From a checkpoint of a small contrastive image-text model.
Model: 7.27M parameters, encoder activation gelu, encoder widths [96, 192, 384], text encoder width 128, text encoder layers 7.
Rows from block 2 of the image encoder of a small contrastive image-text model, named by matrix and row number. Rows with one number belong to one neuron. Each number is 500 + 50 x the weight over its row's rms, rounded and kept within 0 to 999. All counts start at 0. Numbers have three digits each.
After each neuron's rows are labels from the 100 images, of 14848, where the neuron reaches its highest value: "peak at" is the part of the image that holds the peak. Only what is clearly more common there than usual is listed. The data: rendered scenes of coloured solids on a plain floor.
# fc1: MLP up (encoder.blocks.2.mlp.fc1.weight, 384x96), inputs 0-95
# fc2: MLP down (encoder.blocks.2.mlp.fc2.weight, 96x384, transposed), outputs 0-95

fc1.349:553480464534494573585509478469519501601461463511513426448518493512485611399494552488523514562376613503478582447478445536534468500443550490467402487553509538482463484441449448592415481550487545500511443482539475523433463429466435458439429553577554535535582533481523472506509455494471442579
fc2.349:535494503506459455519492445490492527510538458518523480451622488538481557483414501423468551560363472585482529538524453533498545550466602515519498447553533333493494495370582488431473501488505536462598475533532434453478440550583501513486537447481497487502465538507401448478442492525591504497
peak at: top centre

fc1.231:466446455504531474508486459566456475504488531520506519497497679550502538472475489466404511483481467455552527577464524487501493561469476340517410468442496540415520507510506489456392488543468482583592522458517496427497572495555496451419598546433531523562500496499488565559442540517424532578
fc2.231:509411491521634478546527543603466543536503460609458468392491532509483556481471431476424466517529472514547497476535518529418475417593433416571510427425529514488489549534496465433601534444487435504489486446468533541408513428563530503477491520545460523549524507495500570505599408459499532483
peak at: middle right

fc1.141:535489489516522501495478438408427559542456514526573417432368453467442478573483486567549489594488516514506522497593490498466660455478482593459438487506548525466494495497520470454442481483461512489533464550467544388510573539535425597530412534536461571477502523515458558470522474423483511572
fc2.141:532515493563513477526471406523514385627475565420468465558514507486403458459501552596539406458514526534542498472462464513457518564420447544465474499523450456464587519604546483559472479496537481494553405511519490488492518508464574473401498441575500538561517502436570438443531564462530546593
peak at: bottom centre

fc1.181:450450465499491572557501436503504446439452583479519402415480393531528473532500546458494613421478520532633500547501392505498528520553484569546481568505402442421553519500464439480478397570557544459452488485519487511552566543475531576579477454509506505508467600456491461516495506538467543542
fc2.181:511466467515569541546519323529527568485515480541458507544382391523542426435433503465472428502494570424437477539524445461478485508490535567429483488412471485490390478485468499470470496593552488486483519470564492554501506505629554474516560592536522563531467529451537544563537482498471553502
peak at: bottom right

fc1.128:476462460518456455478467478629493606510415518497474543437584497482472546413545479517436483466569518527513525449476459514449508504556456508497565437488438531490371504494488489493525373494536553509613425464491496509594561556520462514503430496487502616505518497533574466494579452507411409456
fc2.128:517491554455443480524528437543465516493525493465498493505525478513529405503469496586491550608584495476484438507493502516453565553583386374455501475576510499462429492582469560622494400548505507494464501530449498477556572576472469476591534506412458485481457471541485598500546437472519507384
peak at: middle left

fc1.35:512454470549400559508547516460606519507530473518420578472516426586509495551519540470484530559506506505575452492455514562441480545566554536437511427535509504456637505501467465538474557448520431465424533559480492435643457419512506432459513467479479417447480531405434461535430509449493539473
fc2.35:470441546481427537498511452479541512494443424574349504451504478538567549460457547530472493461441444505502423535496537447433581499487575559394505521511594499513560507605456583480542503451499522504414593540452502591552471456539475412558484432500552433494479570492487478532557517501553539550
peak at: middle right

fc1.367:421530409518502490604507486527443511514486470514534484437480503502516473429447512525440483507558537549517477437502551571492472524533488452543468547398455493595347404537452498466485426488563543528493442467494467534577574493532505551503507475456427569585534546518554577433523470526471531344
fc2.367:522531467444401522505490428474394532557522420517536446490474591514530519417537587524419525463472520508421472522392511505445478512500532581529496471516588549532388533560497513589558542591548473448486491474513574501520529481465517454553479434441516440588505461564453563460465518539572517402
peak at: centre

fc1.283:461477517576559638553509494532328468551515564427489414419554526479577551438502528442492436521444485480603547481456554522459454455473470535573472538428495506487538474416539485484499521488514505523474469537523476500437443503500509540525453454508559433540521547577494458522607557556538511405
fc2.283:470538483604537503480528542463432513510471509454431503543527545462528540464597520420484498471500422419516485580528453481615443508474419572487498580476446546500535494491536532422536538529622486494355474511488507542553400437503520517551444508479459564395610478496444463519511549523537450492
peak at: middle right; bottom right

fc1.292:484528578401537496494395574507542498534449575523463508491552505501446581490462528523499520541373496528561522560385446511421454594435542556538580532505480511444400477514535468417453511593474517485498550497497533512414433531553522548472451507425427592519530512478469538478532498410440491512
fc2.292:422542543543461503531502442407465524438530602505453487507480445439544537496561513483492569525385473399489542539500418488508480472571569442548541604605550532465490561486509514432475534498459446539478539532488562513483487501400542511409539483459403479477580556490442441525488525533595572443
peak at: middle right

fc1.62:539561541427519596446508497475565539497362414560467488518508461518395488624507423531517450517507513491523515537565441487490564514493408600556548444547499507489512435403492548436514456479474552453511497482540564436476505505436419452509454516520446538426473520472546574558529400435486497541
fc2.62:578487494543504419540503436535407458495460552468465443606499492502461463475551452547499472450501515405510524449439458474486415555476522567512485489637552474462481490486538456527517463575494464531505405474475520486482493630545606494570570410504546469503551426486592458446415469483515568555
peak at: bottom centre

fc1.319:507502505473534540510477418502448506451529560501466449443505460523544434519463527420488558545512434470649468536482511451495418524521477567507467574483452456470436470485483478434453484493580565387531505580550427586448449559479541530573412536537599481432465539445496415512546510588587500509
fc2.319:522472453510526539564511416520471543484490480676480584465493529435441468542474562574463461431454470429494541491457470544506455525506419493501505514506491430408410414496482499420572473526561525520489474535592513545529427409526573584549483463559535526444457453471446511520440557510573502580
peak at: bottom right

fc1.53:485570574536483505472534551519511565456491531451468456531444453487503551460458510459516485507357463460563550442470517529498506550547612476521484620545505419522427408510514452486486561482562495406425474477589430399446519541498534517509428480608494522442563451484491467527530592575488443510
fc2.53:506425474476570520551463476541443631513463537568457554413448475481497510459496531486534461494442421585476414501486470576445464525483492543518571535493441440498447585546434455453527381511496455539456398549537527628475429475529508532537494600495569539541498479502576507486443511542579496529
peak at: middle right

fc1.134:553547591515384588499504476545500424567525622509430533521466471508550551508503520501513607474508561484466508445481556506453509480492474470381443563484478472549462541468557463618542451473503436499458483525489462498457446452531540373472511583409512407511467527550599503445448500501481547519
fc2.134:533441566481505479528426580477539552422545522515540545523514462470494519596459504507493515474458514541479546490492557541486497476467561499494493552551558412462420501369525429584511516545557617452552585440470463472541457489415486518530487576493408472528531424516591561403509503568420419473
peak at: top centre

fc1.147:523537530477444562357525466515537524458454471476472552472455421640466540518524544578456531496439563529519494503550503401448517544523534586503455443536483468343575539529506557574460511480476519522571526438490479598542484535469479565493530533480402524501506455460437481568472453487453453434
fc2.147:544532575470428501521558567441540504523471448456461451552457460492512580468556550577397458412416477456539449502516400448546495468450532522477450543528460446486470543502541544425488577502502471492490471381529504544495524504635520435519560421592486465507509528524557524512569565550392544470
peak at: middle left

fc1.169:522563518501458486532564413485416454576452489506531458580507524462561562479574438482527434416465538492554574581637479505421591348486548544529445576453515457462481431538496533522507490566522509457506441494447489531533503484497474476461497564496502545407432446488524562444459427503454460490
fc2.169:472607466521493530568493463503515449513575469543572498517505562515517541514490510500502529543608528438608358485366455545497513454465585544532523454531473412505485434516513580558507515432569552403470507546428475515556527474474488531474492441428563493550459479533444431509443541402537526460
peak at: middle left

fc1.120:548516460480451513580445489498469565527520529496545566469479472444481488574478554487580407509411528545484511471480398447548549511451465477421570459580451519525630432563453475533536547532469487584491464572552469483496547519469564445492504516490533494490620516397469407575533409531517456569
fc2.120:517549435448461491646471529529478539593517528548564498453454448529445514448409511438481557426456518451391541515501472568541468371530522471492585539530528463491563464552533460498440568482516488510552473487510436466549471555527494487593527570422405481489465540557439504494566466409533548535
peak at: bottom right

fc1.30:453454510536395521482525551500468510496407467428568449495467446511498426439450471411453509516539543457433420456447485488501499482464483426515429575493466529542523535493607487542548572442525480567523488566448509476484597512507474511624593405539546457387519545485578461529480577473530547542
fc2.30:431564493493414503444604515597568458484430487513472535489552388451498479461460522453481547492494545476397492509490467472584498453516493401528540503536455543528486537500578559488589471558521477494429479544474461482383508447444465536526603408467434538458504508542580525554524581565502585472
peak at: top centre

fc1.379:494581465515497504513433581488491479462484505553510517476470489463425485520485471474478514503491514506480467469485528506538442459419462552488516449638456436565493455558406545492492483565568485423568506471644484575463486520471506381502505533540477506465450528363495496590500579562582517369
fc2.379:446563485466508530481443542438484474475521525536506478548486506448417507446448487560507530554403477462469488454402594493485437384439493535555546510558508494509545472506522536612514465554614548554526528390562493525480460405501503360532467545525586532426512559439475494565506502577532528500
peak at: centre

fc1.334:502447464479516581526541506622492618495463591459427385367487499557563395534491563460488389540480507473465584553574451466519504479543526542509417521438498516452523471494492440473475530533476466476577503549552531487528524419467542558540392518451530507490500507474488520568523523444504577518
fc2.334:500376495573487553532508514524418589539486509467537455536551447470482503494527484469541472424505487453491496581534484479573519553516466570367420522472426479384453494477492372507515552450569535493494525484614523460476521486509568540460530497473470556600522524504383497482559532464600493550
peak at: bottom right

fc1.201:567472463514517529545478441474440503573470571448492528392463529474474527495531435457578395531581563516432522496525466459621538555517391420505484552458527471502495475460489483435442580578470449567549448426525531517464519552455471558510383545499467506486428613558512471499469472534517528575
fc2.201:570472492518483480536451611507478551562385489597466430483508453533504525534477547514484551494430521424399496536497535452458521543475517455464552438498526476451462548631593482545448505358534513565494471588538406429575533509515480447464544469514488462426547493482424457531542479462545531545
peak at: bottom left; bottom right

fc1.270:505505546449475517435549552590562453464511548437477539560498465631583502480515482460470559512531577447562345524548508465452530558540480415488520447524457455522641456586539547468519430430454438443504469488411497589517526540507493500497431463561505492525511429446543463451535496491494480503
fc2.270:569527499369455493436574612612448459458448422474535414477466490501534485469558494551525522497439495439531478466560552543496550483499567479469565516482520542526494499551503521460487574456496479457453517436497570507486504543456480589486462473497545555504390478453599499533527420575345453510
peak at: middle left

fc1.172:443462483496539435503462519530444567504446469451520562490512458462515495506470397428647549489535463565516484442467514448467598514422557591558444535495478486567487499352527567465518531472545462461527487505524526483445548439494361553579471476458478522580495552528564489496566563539467555499
fc2.172:509550458606440542473503464450544469474436460547437535525502546511467456477467540502443476532565403464462583433509575460449563499397418478507533570453432533549504438524463563488524434525519435378468526513508507592548503539619483421544588513483577510516572436529579524473562483501485496496
peak at: middle left

fc1.107:489552600556466396554530531407460442559441538554537469490608558487491514540541451409479558555528523466465476569489577527435536541477450579529556551451441478411502482605487472574466494603518526492560483482432489502450515520530502548455493485430479549506521492372470457472459549491408464496
fc2.107:426587481488495436542492495458568518449444474550431492477429461476479534516427467474403579487475570494512503530539510488482457563529460424499583503488559630409481576514524571489471520591520380430500486519519527484413420485526555560529533414493425490522483573508561490460583488500557494582
peak at: middle right

fc1.13:595571498515465540561443452455421488560544448543467538532525612510491518416454488430464528481517529518500555469534410565516484536561550499464489591519495394454517518422451462529506532563473484613459436477516487390480529477544436499495501463501457486455604491542544592608464473498455564427
fc2.13:475403532496462493462381525441430476498475522587538605514571497523490533492558530530542583571584507547523466504517501541374539570542573549488503480504450464381522454477539536505526594429455492510464536508556453508438507456559460524504471452465515518364535488502589549454439409498484500513
peak at: bottom right

fc1.138:428541508596549451576508423569450463566513467418476471503484462432577537526507490430592472539508481515482565524401456518456617484472496516522465536477565547467496513442512446506482501521452550465537553427559527437477580471534518549512534444437536507549489546531606407492543336491493490457
fc2.138:502507464538517559547473451516541443530529473472534570476425491512521502525474482463468531512531356498475463392441551479503549445516521508475437602448368556534571582560598486447498608529450419406496500536485534445513482512497576581524465446424476513547504536504415527549556494568502558516
peak at: bottom right

fc1.131:406547548491447497543415474481482441503436485524566463551486557432519429373371441508494519490483450501480515424531560550442526465411543572438510471561384469482500473534428553490451544512512555483468505536562425470504523518530493498502539478529564483517595637503526535516575513482535569431
fc2.131:434579476490442538589474509452498559478494393491557496493495445454568523470439457406456415518523477545552443506531593577465496483435565463481510467481464470444538481457442513552513436473407409457529517588530472511540491439520533519495490557457489479449526510502607580571505639544584560503
peak at: middle right

fc1.333:526532539520441501559519492511533492570414485593417491555436439423475437545482478429499505523652570450401425476404564478536492425446513469507462526633526540558540552511534475585456570495507548558443459538468495520490566536416547565519469460479561441471506489513532547517485542496469503539
fc2.333:406499456427570489533511470495508405513462540484475457486572598567491584500526491527600555442557476552525523530526422540591429495554518518474588462505545543539366481480484542415402473458544460553477553479492496460503480429433497363535506527541506507550528528530510487467479497582548543422
peak at: centre

fc1.364:449505547503508519476489442561540506554532533467465458423405508609453605458522521430524381561449493390497505517472475496518495450459538444552513536399473523541535560516465464485578511555538446594430410455477443486466458478487498504418479409419581523590537541493541420533471503492563505492
fc2.364:601439466497495503511433552608492581542548546491480336449577511573498517445524489410503556539516451473485555524420563466509534551485492498542504482439522510544464559513453383499466535560446494469557498513552444419512398479590456553549468425557461426476533515516490436425494471516514521489
peak at: middle right; bottom right

fc1.351:524498429538545460541477487553478478576444434478515580458421468494483471464549443480467518439542561496507448525569454467510474444455503558533497404430496451454549476510638458496431498482606467505540477509464589566506528494604589431460478472524552572615490536479548569529447465417504416513
fc2.351:479389377474513478490474516503519441465552546500485573427433541517518479592489534441565495473542544548573500507479525536428457554475489484563554538590549588365515503567570481474451503484484429443511441514488547595484533561577514474528572459446385453481475561526562493474463467509477509422
peak at: bottom centre

fc1.71:565502457489454571491497546471447497528439488546457424467516671473559461479455484453487482520498551471463520466533463484618457498478503500564406523456541441472477470548542516474459633523563591519522528551447532454424505438635554429485485578458493507480586559522438508547508426527490494521
fc2.71:499454443479521516461517543457344582508438386469500532532529414496504528488464503482544470462486568566458527566533437470538497531502470598530467418420522457492525572465518448433496628501556555549451477556587470440514492426496576517479451459423452486470563555499487530515536428593518477540
peak at: bottom right

fc1.133:486386479536435591482586471400601497509528527474506473499409544468490553558501550406432468554574452533475529540576492489449510477462502567450480496503457536445498626491526525468460497533490476420533475504553610509514489532477493465412360491534537476463512501542523488531535524442623439506
fc2.133:504535511515460494457509548468511520563480455488620402515523566464520518469581442439532478486504480609514548505454456480485507468413514503472423382513503568569593465489535467443528537480477527430575454470471566463547486500448533540509469562582562514537390513468374482510473602533536471602
peak at: centre

fc1.75:424471514528529502525585441469505597405498489434451439478537397427422505535555441486478396530522517554511680478489468568521520548525495487492509556449569510468520475452456545452462447552481498481606519470561531524542596502466543572560437489530544461453413557481489536503470474445527519533
fc2.75:443548570575505495527467515520518595540492565441555447597545497592442439441518477551439502577516509533502607475489515527516469530457473427471541488478377451419470504443550475533439614452446501518471493518586555508479628539443543506462511487548386528497434464536484472412509531506484477513
peak at: bottom centre

fc1.381:487478462514557477536504535574397555543523527425503577443594497498490500452514473483470379497565454539480512548554516493460452506458404537521427503527489470526512469599473452545508551573509530488541494509554474386567644558497462554454534407472571461560428518542399558555483467471533483537
fc2.381:583461519545448422512481537446485478544427525486523520471610472557459510428556519519406460539574404475580514444489461488531558496424487434499477435516551550403484522504545489534484529586462388536577511595477526495514457506444509423491566579461466571502523465476497510525549415436481550609
peak at: bottom centre; bottom right

fc1.108:534514544441443447490489545450526472431443464465429610457486497605474522486454545556494589527485523476510546401584562434557521518514429555518588522500562562517463469549418490520464511400444517407485496466502503542557493623495457536402542583562457498576467483524510521479552438553449495518
fc2.108:472393561524448432566516500548558482523494520457420549558518466418635539486555417527516457502547463482469470524520469451528460513488441442463532515579457451459538508507516589477425547516641527506454578545520472563428405564526539497593534391489444458483518496422520535488471468486494537461
peak at: middle right

fc1.73:391526566539414407563504492569518463453412439518456539432423489494484501409451518511461538573515530474452469478536529518549504493512484468472579478486576507600497501419489498611455631446593494529469484515488476493507594471462520491583585401491534438493544505589466458525489504444510525511
fc2.73:574574508453474448490494422419523458450477530473417567512489455457537560551493578502474494439501415563572485485513520507517458547581395582457513424463483524488475562457472620426447547551558496545465539470576428421491461448486502445480562524492518449493581575481434497504505522537610579482
peak at: centre

fc1.196:502515490495457491495455489444477559463553519526518455491384554541558558520447422466618422508464468519483515509574517473339553422564589514473439523487490549478560490568476530530551540562588433505607527495496512496429519392497509540488498496527448466417570588558456453482447492528460526484
fc2.196:546587413440428495492486520416446560508557505495509398415524530499566573514448534508523490499559486537538501580500596555504525514487458540560463499481485428537436447569484453470514578501543484415450536457518525530474475393417554515445406455467562433586568507606439549464519498450495524552
peak at: centre

fc1.366:478498449483492514510448489560512507538486414453573514505416491499463534426541438494540461447479487538477500522496563461451433507466563562536467574441459525405449524499529579544433482465562456432561520560518484601438546596525483479411430494573681433512520457463545509542499462500548475410
fc2.366:543460434544505586502491454480511474496523495446518500522413451473476465431503439519416424462514452498610468519511496516418418535495489517543496528471542481470450482578554636463472454533583420418489431607560501594449531528590456563492513480545510489515576524570399474577513479525481569467
peak at: centre

fc1.2:521442490495461510525398552520411442532493567444502533494472520437523459490495504533479501535579470543549503485563443390513709522468511596389477511534483449484510485414477463458496461489469540480478545479553522531519422524480538480483525423446471531522505563429613475494509550502551589579
fc2.2:471550462496595525499456455527515516610576415463474454495506573475563532545487562487443444435481563465487516433509475532483509507476446572400443506537448543498552582432553509508448553638533520431532487541591477463610410545467515479596521457516449464486528493426468515448483432543455457537
peak at: centre

fc1.121:476454531439496438530482497449463419511465536452604424441425509478541490460487405522580526490556421507538533598497549547572557477560447569552424560525455460452569472462459449527509578476529506507516558528560608496501414527456553519475530469544574467462459456495529578524439384431527495459
fc2.121:465527542466447553518509417519506470517485403395508586524448498547539507493532475567534410469499586500439534399442434559517420460446492585472483555473426482583482430536544543492579464432486413548518461513547537442536497513429503474545534540513454423562619458543465488545466461579520489447
peak at: bottom right

fc1.174:493509448527484606546431511520367565515504502484518502410410515486458498485444494543534468536475481525508629633525576484514461497407504507555544490450480518462408462545518430583447514565500464505525472562563453453407468474465549518523530440542546466511488541559403496526550501491511563610
fc2.174:592571516467445561594435557402474519500411478465490483507448559523460534478591532452460431536501410511550459511481506530604505431423511533507420525484438411425497477545591439453480600514435503484503508581411492495480459516432569546520549525524546505486531545468494486585531514546528547579
peak at: bottom right

fc1.350:433473492456557565570515419549526515510569458477453471484463473531452524461473567513439460428457572484505448548489487558536479501435451532519497376531423515391449576474399586474487530543549521576523453530579438535472489568599369483459505521536546509460555538469500514551537555487498485403
fc2.350:459518501507457560517468391472472442574502445510514382455507460529481506441529473399509431533464585536498557527447482538437504475493541406563455450481516540499529574523504541527465550618417528544509408471586455518587420444566475571421521504576531588457544505559444544518532546495490467493
peak at: centre

fc1.309:514591504407410616582410509415481551425542456550489465504487529479463427499467477505447439537622554450486553494491465504458525500474618467541500532599495444491552457547467493523465517536466474507543491564585548478450506544526444567498395459475548536513476444461496549473530425510398472539
fc2.309:492542502475523511544517435483531475522547489605460525590528516563459554460496497516571511479467507464497468491504488511550414650425438548540495484569564476425503500491511550506488554434482560588454456440538441474445505375523528573354395498507415517502524426541540484474575492515458563478
peak at: bottom right

fc1.94:467503465509555517486471571513504545536477545507575512477501501525462429511588448539500373543507512494508434437539533542522502509573560533504428450442546470556576501436523457572512532537556429462474522509465481490532506500343333550509466456451504564555506502499530540502493363575544466422
fc2.94:613478463443530529625468533459598509499485524492517583551571490480475457518459470489451498520547543488416433377503469537443444490510411505509421476590586499521557525495530504569459461499469404427534549455486528489483561442552523442430508554536435485641479456553483496509484464519518571534
peak at: middle left

fc1.163:498505491565449644596467426542486502591490478497456474431485470457490557491595459581495408472510464537545582482475498447541628557525525559432469489397507458442526462495511526433522463464459486465502535546501566499453522478444553504566401461478592478515417571442558512449491516509450537537
fc2.163:537465487477493508559515385583514576519534438483446485580453509531425524489518409537424466438465471537510442504489460459467455578580496510513488542466543561414515467501600450562417545514431532477496450545448487476604550578404552498528457505475488611486518475469416424515560558552578496493
peak at: bottom right

fc1.363:500537456484574523408529412559518485450487422473506571618566532518453537554465474528565500560469458473421503480538471520411461463541465488531422528421574462462502482419523428552487472533476500563486506526462566524462530537542376515461436522578475543629485541451580534514539480524497544392
fc2.363:524463435457556514478503533532528457431555477522491549586516467578547582476503444483442453571540544487396587560489492525465429614486497469435455486584569538512552450474505550470565574438444474463485479525483488513482416473592394529551467472549352503549510571538523489452508492523463466434
peak at: top centre

fc1.92:481535491499547430562483618486477572483502447499575606505443481435488566472507535443518570500450525465532496634483501524536594438509574523438506430435531455577453491566518510463419633472434492548496495488532521464526526491513459516435469538528461582438576466448583529434488484430507432507
fc2.92:413527418583491439513487561501497468546447492472518525477430482423516499510539495505614528405613481547540503601461522509459524494482486461526433531479550455544521363574448539482485415569432476570460494465501519546454470527481482411476457447476509553460492583574583509447519484429584567478
peak at: middle left

fc1.320:539433538484519500418479456425429436492549561518462538499479565502520412516426553354493577498477502391547444442527537455548443439519547495423448548427551512596540499505554420476527484440525539485497472471532473560541466579591577554503563563446540514493564569477572475508481492494540483547
fc2.320:443435529515551519538405458504497554512565527535556519480428491587568436523391563503456481571454561448546537466542512466600546572471447489426514525539428538487368541576484482460511535461413546498477469512572564548426444411511561560480481489447502528485534452482499562542442509520483400526
peak at: centre

fc1.25:525436500474469467406415484558437532471476563512487575478497445462519544565568451464493496478451540505565485445510553478487580509439497594421505568525532422481508491524574522498574509605524573449504502480555496560453446508593342489447515422515546461415549439472549399546480461496494529485
fc2.25:521503526538620474422492532502491442509475504502356483430537467503568517487498564576410546535490479444494571526542417464421446450408449493441517558501510540548470537417477518471506430601527499410505522504509485573552508435505446502528588589451540445487517451511453504481539594597541538502
peak at: top centre

fc1.9:488528478450553573526568461608543505476427523587503429490474419558595445513528449528491506484442553483535487501442505412483543539568569549513433567512508425549535408476474443477489593386453472378535495526429528555488522484463551530582517481573510523542493527532509448437582511502498418472
fc2.9:521491395478443517482503488628497533458469565563494527446477554516460462563450537552511450529436544456487435544501481531475564484570480564552561461409463445509495511398446453443529431416463432425498536503531530608515489526497452540568501520579585498507537447457558545380512456594492549503
peak at: bottom right

fc1.132:503484476483463490543392557579468513540527463458513505519561553407428478538533532372475430488452485443584523450551467397480546486531448537482441473502509461528516494519484556554417493553433485445540491565559590501473487574480433569514473415615440541546595500510514408542500569507563536507
fc2.132:532450506516488528528516465399575531498468514586415494478588516518548522378457455504525525524444400448501470597484536471459528500485396481483551441500535511552507523483478516543592532529513554360549430565418463537589477381430499474528515559522512533503459466469505518512520499570481581584
peak at: middle left

fc1.48:501553603491453475530547510622431468446463497503459542583442458563551471518453543467510566529431508499467490547548534574502540544549507565470530513533406413478497544439454424479555457551468449569440445511527518508596584447474541494602394500482478566449528478553488503520445437537486529391
fc2.48:456481500507465527551566455523450478503334528495507453556471470471505434462533482540537593532439564575537430536475509513478643530557501533513440615475415439371485443450437563540529484533525537501503453477416537452517515429411495473512508559502562448534479494495562567469541529479487510542
peak at: middle left

fc1.195:450481594583474396558474461567486462531408459511458484486483515529541598436508603427516556508488448518508474453572483549483505485530416439471525450533403456545416508472436499505504534557466474559485495500430442473577540417445540586531469502572546456560570558529481367518504469470520544506
fc2.195:549509527524554441577475502435536466438512572551422505441433440518441532514532551494496548440519474515522398510536569473436546609497406586487506463485465467427592424488487521555518505605540488597520492449529450461502497373498435477535466582487512502454474556577545470497547429505573445524
peak at: centre

fc1.68:513485471482534589481548578541572451606546453449453520529556551471555489489535453455428451461472471516501555535405494496579401476511490499464410540452513488470558448541537528475438528638569448432557470507593461596471461495411517505394476456457567431504518529503560460540526452518537510490
fc2.68:532484479540556521525453509435511457474516545424425513446497456542497488491442454523492503408520461493514459409468552499490573489401516531494477582427440554413536444539551513545359596473591500419509569545540519543566558478468511594543452502556480489504556468460386429561506494587510529532
peak at: centre

fc1.27:470525521493511534455406573485563613466487545504551475464509485519506532555492455491595442585440462519515557467495581462474556473583615463493443544426479485580517478461495457568478473507456455502517605548463487480471488560522540493494532399487434489441475435582511464450459349562487422455
fc2.27:530490441568433548525507522462477549539510527513459486597462519558406498477408444555453518439417468522485558447473520497431474511535435528478498493503501481560418438470543537476572551513475505400466496549397566585418487463500562534485508571508504480566588510623492577449602490601495485458
peak at: top centre

fc1.301:554551500434448517477491479468544507570473411471441399499449476607458545433461523415573468601428543534502483505524523540506526539510497512431488520521458493507514558597511478465483506503470462527610502463573525624434548530470480552517390434488614497540512497443523395466429491446535506444
fc2.301:586549450424480485526475544454490494469496448583489484558505475617482538465481466477532485500474472506547444542522543468501469477525508490527452506405490451548403452576457541393574492507513463498552401481531546570455573582506533520520457325545506567492494503512518396483543446569469570584
peak at: middle left; centre

fc1.49:518434517533533584499578518483504558444419424540404445451496436480482566518509526551499499574568477480384547459521467537535544447454492541562476410500489560512411573441474496417488512547568488421574560455499524569554456499553533434487477509452471574424480536431470545418529427458539433474
fc2.49:433491614568540484494478567469470388575460472433543423533586567504371462529512561585462515525474512474451522508434485428469519471484533481475504507465563499500451462445514480564496457456517511440503460465426497527566513527492640414451544364480559517521463524507453559503521544544568544493
peak at: centre

fc1.37:589545488503487468510483339552524590486517645475393438514402493485514539386527564484520514474534509450463515533516448563499493488543600440468512536554426458493503556446462402545509430489544509525460494461453483465537430514383447497476480536498534486506536516559458477532507573455438526510
fc2.37:451459555378422548489581485602553553514568519491492411464568516471451461434494565543507517562519475509525456503475476421505552535498569509512489438483511472513545555487495383512503492474541592525437410517509453447514464457521326478495444536525584419545564560515435510516473461542537482537
peak at: middle right